python train.py --model="encoder-decoder image transcriber" --dataset="numbers of one to four digits printed on busy colour backdrops" --train_examples=147500 --image_size=40 --crop_scale_min=0.8 --horizontal_flip=false --color_jitter=0.1 --cutout=0.4 --tokenizer="char" --vocab_size=14 --encoder_arch="vit" --encoder_norm="layernorm_no_bias" --encoder_norm_position="pre" --encoder_activation="gelu" --encoder_mlp_ratio=4 --encoder_head_dim=16 --encoder_fused_qkv=true --encoder_bias="all" --encoder_qk_norm=false --encoder_parallel_block=false --encoder_inner_norm=false --encoder_moe="soft" --encoder_drop_path=0.05 --encoder_num_experts=4 --encoder_moe_every=2 --encoder_expert_mlp_ratio=1 --encoder_slots_per_expert=1 --encoder_shared_expert=false --encoder_patch_size=[4, 4] --encoder_conv_stem=false --encoder_layers=12 --encoder_width=256 --encoder_positions="learned" --fusion="prefix" --label_smoothing=0.1 --decoder_width=192 --decoder_layers=6 --decoder_norm="layernorm" --decoder_norm_position="pre" --decoder_activation="gelu" --decoder_mlp_ratio=2 --decoder_head_dim=32 --decoder_fused_qkv=false --decoder_bias="all" --decoder_qk_norm=false --decoder_layer_scale_init=1.0 --decoder_parallel_block=false --decoder_dropout=0.1 --decoder_inner_norm=false --decoder_positions="rope" --decoder_prefix_bidirectional=false --decoder_connector="mlp" --decoder_tie_embeddings=true --residual_init="zero_last" --optimizer="soap" --beta2=0.99 --learning_rate=0.0014 --beta1=0.9 --shampoo_beta=0.99 --eps=1e-08 --precondition_frequency=16 --max_precond_dim=1536 --one_sided=false --adamw_lr_other_params=0.0011 --max_grad_norm=1.0 --max_steps=6800 --batch_size=128 --epochs=5.9 --lr_schedule="cosine" --final_lr_fraction=0 --warmup_steps=130 --weight_decay=0.3 --adamw_weight_decay_other_params=0.05
Rows from block 4 of the image encoder of a small encoder-decoder image transcriber, named by matrix and row number. Rows with one number belong to one neuron. Each number is 128 + 32 x the weight over its row's rms, rounded and kept within 0 to 255. All counts start at 0. Numbers have three digits each. After the name is the row's rms in percent of the matrix's.
After each neuron's rows are labels from the 100 images, of 14976, where the neuron reaches its highest value: "top examples" is what is common among them; "peak on" is the class under the peak. Only what is clearly more common there than usual is listed. The data: numbers of one to four digits printed on busy colour backdrops. In brackets: how many of the 100, against the usual share in percent.
# fc1: MLP up (encoder.blocks.4.mlp.fc1.weight, 1024x256), inputs 64-127
# fc2: MLP down (encoder.blocks.4.mlp.fc2.weight, 256x1024, transposed), outputs 64-127

fc1.517 107:095125142143122091116162011085129110145126159126114139147162134071127167230165080109097130167175049161142150155104170133052136116162150139121166100115141124110145164126128175186189145121148114
fc2.517 111:151115143096114136166101101135159111141127146172155129060130099112096121085092185083098112177154079098098144077141075154107149082097158129155123089158146141105149126180130158168093152146150062
top examples: bold (84 vs 46.6); orange ink (64 vs 8.4); length: one (51 vs 24.6)
peak on: digit 4 (25 vs 0.5)

fc1.46 108:176174134146100114159093107152100165183197126164192147141132058142132207098096196176110102114111091155158090130157105187114164151114062125102074147054181118104090085148127077182100150147065135
fc2.46 095:154125129126143152126086139119121083177144167121147117087149146157056097148115126147145139134113156102160140168142129104127094083144168109081169202159160117224160103115185182178142141117136133
top examples: the digit 4 (52 vs 23); pink ink (51 vs 8.7); last digit: 4 (28 vs 10.1)
peak on: digit 4 (28 vs 0.5)

fc1.591 096:159114129184157148110182109147144143105147201131094121145149089108105126131209159119133120149131111159153127100121112111062155177124151157118100150134159111144112139174121142113076104100133137
fc2.591 100:155115181076105051145088102152114147172131148118215063186117119114079127122062155109124169158131107080123147202135148202157068097144111164151157111096128146143095086154169082187172169138106105
top examples: bold (83 vs 46.6); orange ink (71 vs 8.4); length: one (52 vs 24.6); pink ink (26 vs 8.7)
peak on: digit 4 (26 vs 0.5)

fc1.347 101:128142160173150135087108129173085146124145173139115164091061113118154108149068109114101063166135128068096114146078065159125109123173159152074097171060129134096127195138214097146139121096111156
fc2.347 107:129132086175087174136060176166152138097127073089127192154135045050125129109179112110126113118139137159119140160235132118059100084161161141154101132150145158155165127150143131146055166154116103
top examples: bold (91 vs 46.6); white ink (82 vs 8.4)
peak on: digit 4 (27 vs 0.5)

fc1.301 094:171117125121110126086089156177124168101162129147141128134090122092181108122188120032090052132078129078146147117155165145117117170139161085125053162084088139087141122130144195076111105123143163
fc2.301 093:084128143146133182090150095122135112152174081146111122131053141091107199121137134133105176118127128152134105065132110082067114070160125202082121196163182130116131080172120164135128163115115095
top examples: green ink (52 vs 8.2); the digit 4 (47 vs 23)
peak on: digit 4 (29 vs 0.5)

fc1.221 099:112163151171117115169115109163076149163135145099125072126109084154167108187083130125116078120192099103078110127142121157133128095131156159164096116168136154141152115127151110192119094121128183
fc2.221 099:144131168096108148125087082172160101149103076129170199104136060132143102133162129196152087122154098127184158134185102136135138091202166128096180169150157162118101166097098158138195135123064104
top examples: bold (75 vs 46.6); white ink (66 vs 8.4); the digit 8 (60 vs 23.3); yellow ink (28 vs 8.4)
peak on: digit 8 (27 vs 0.5)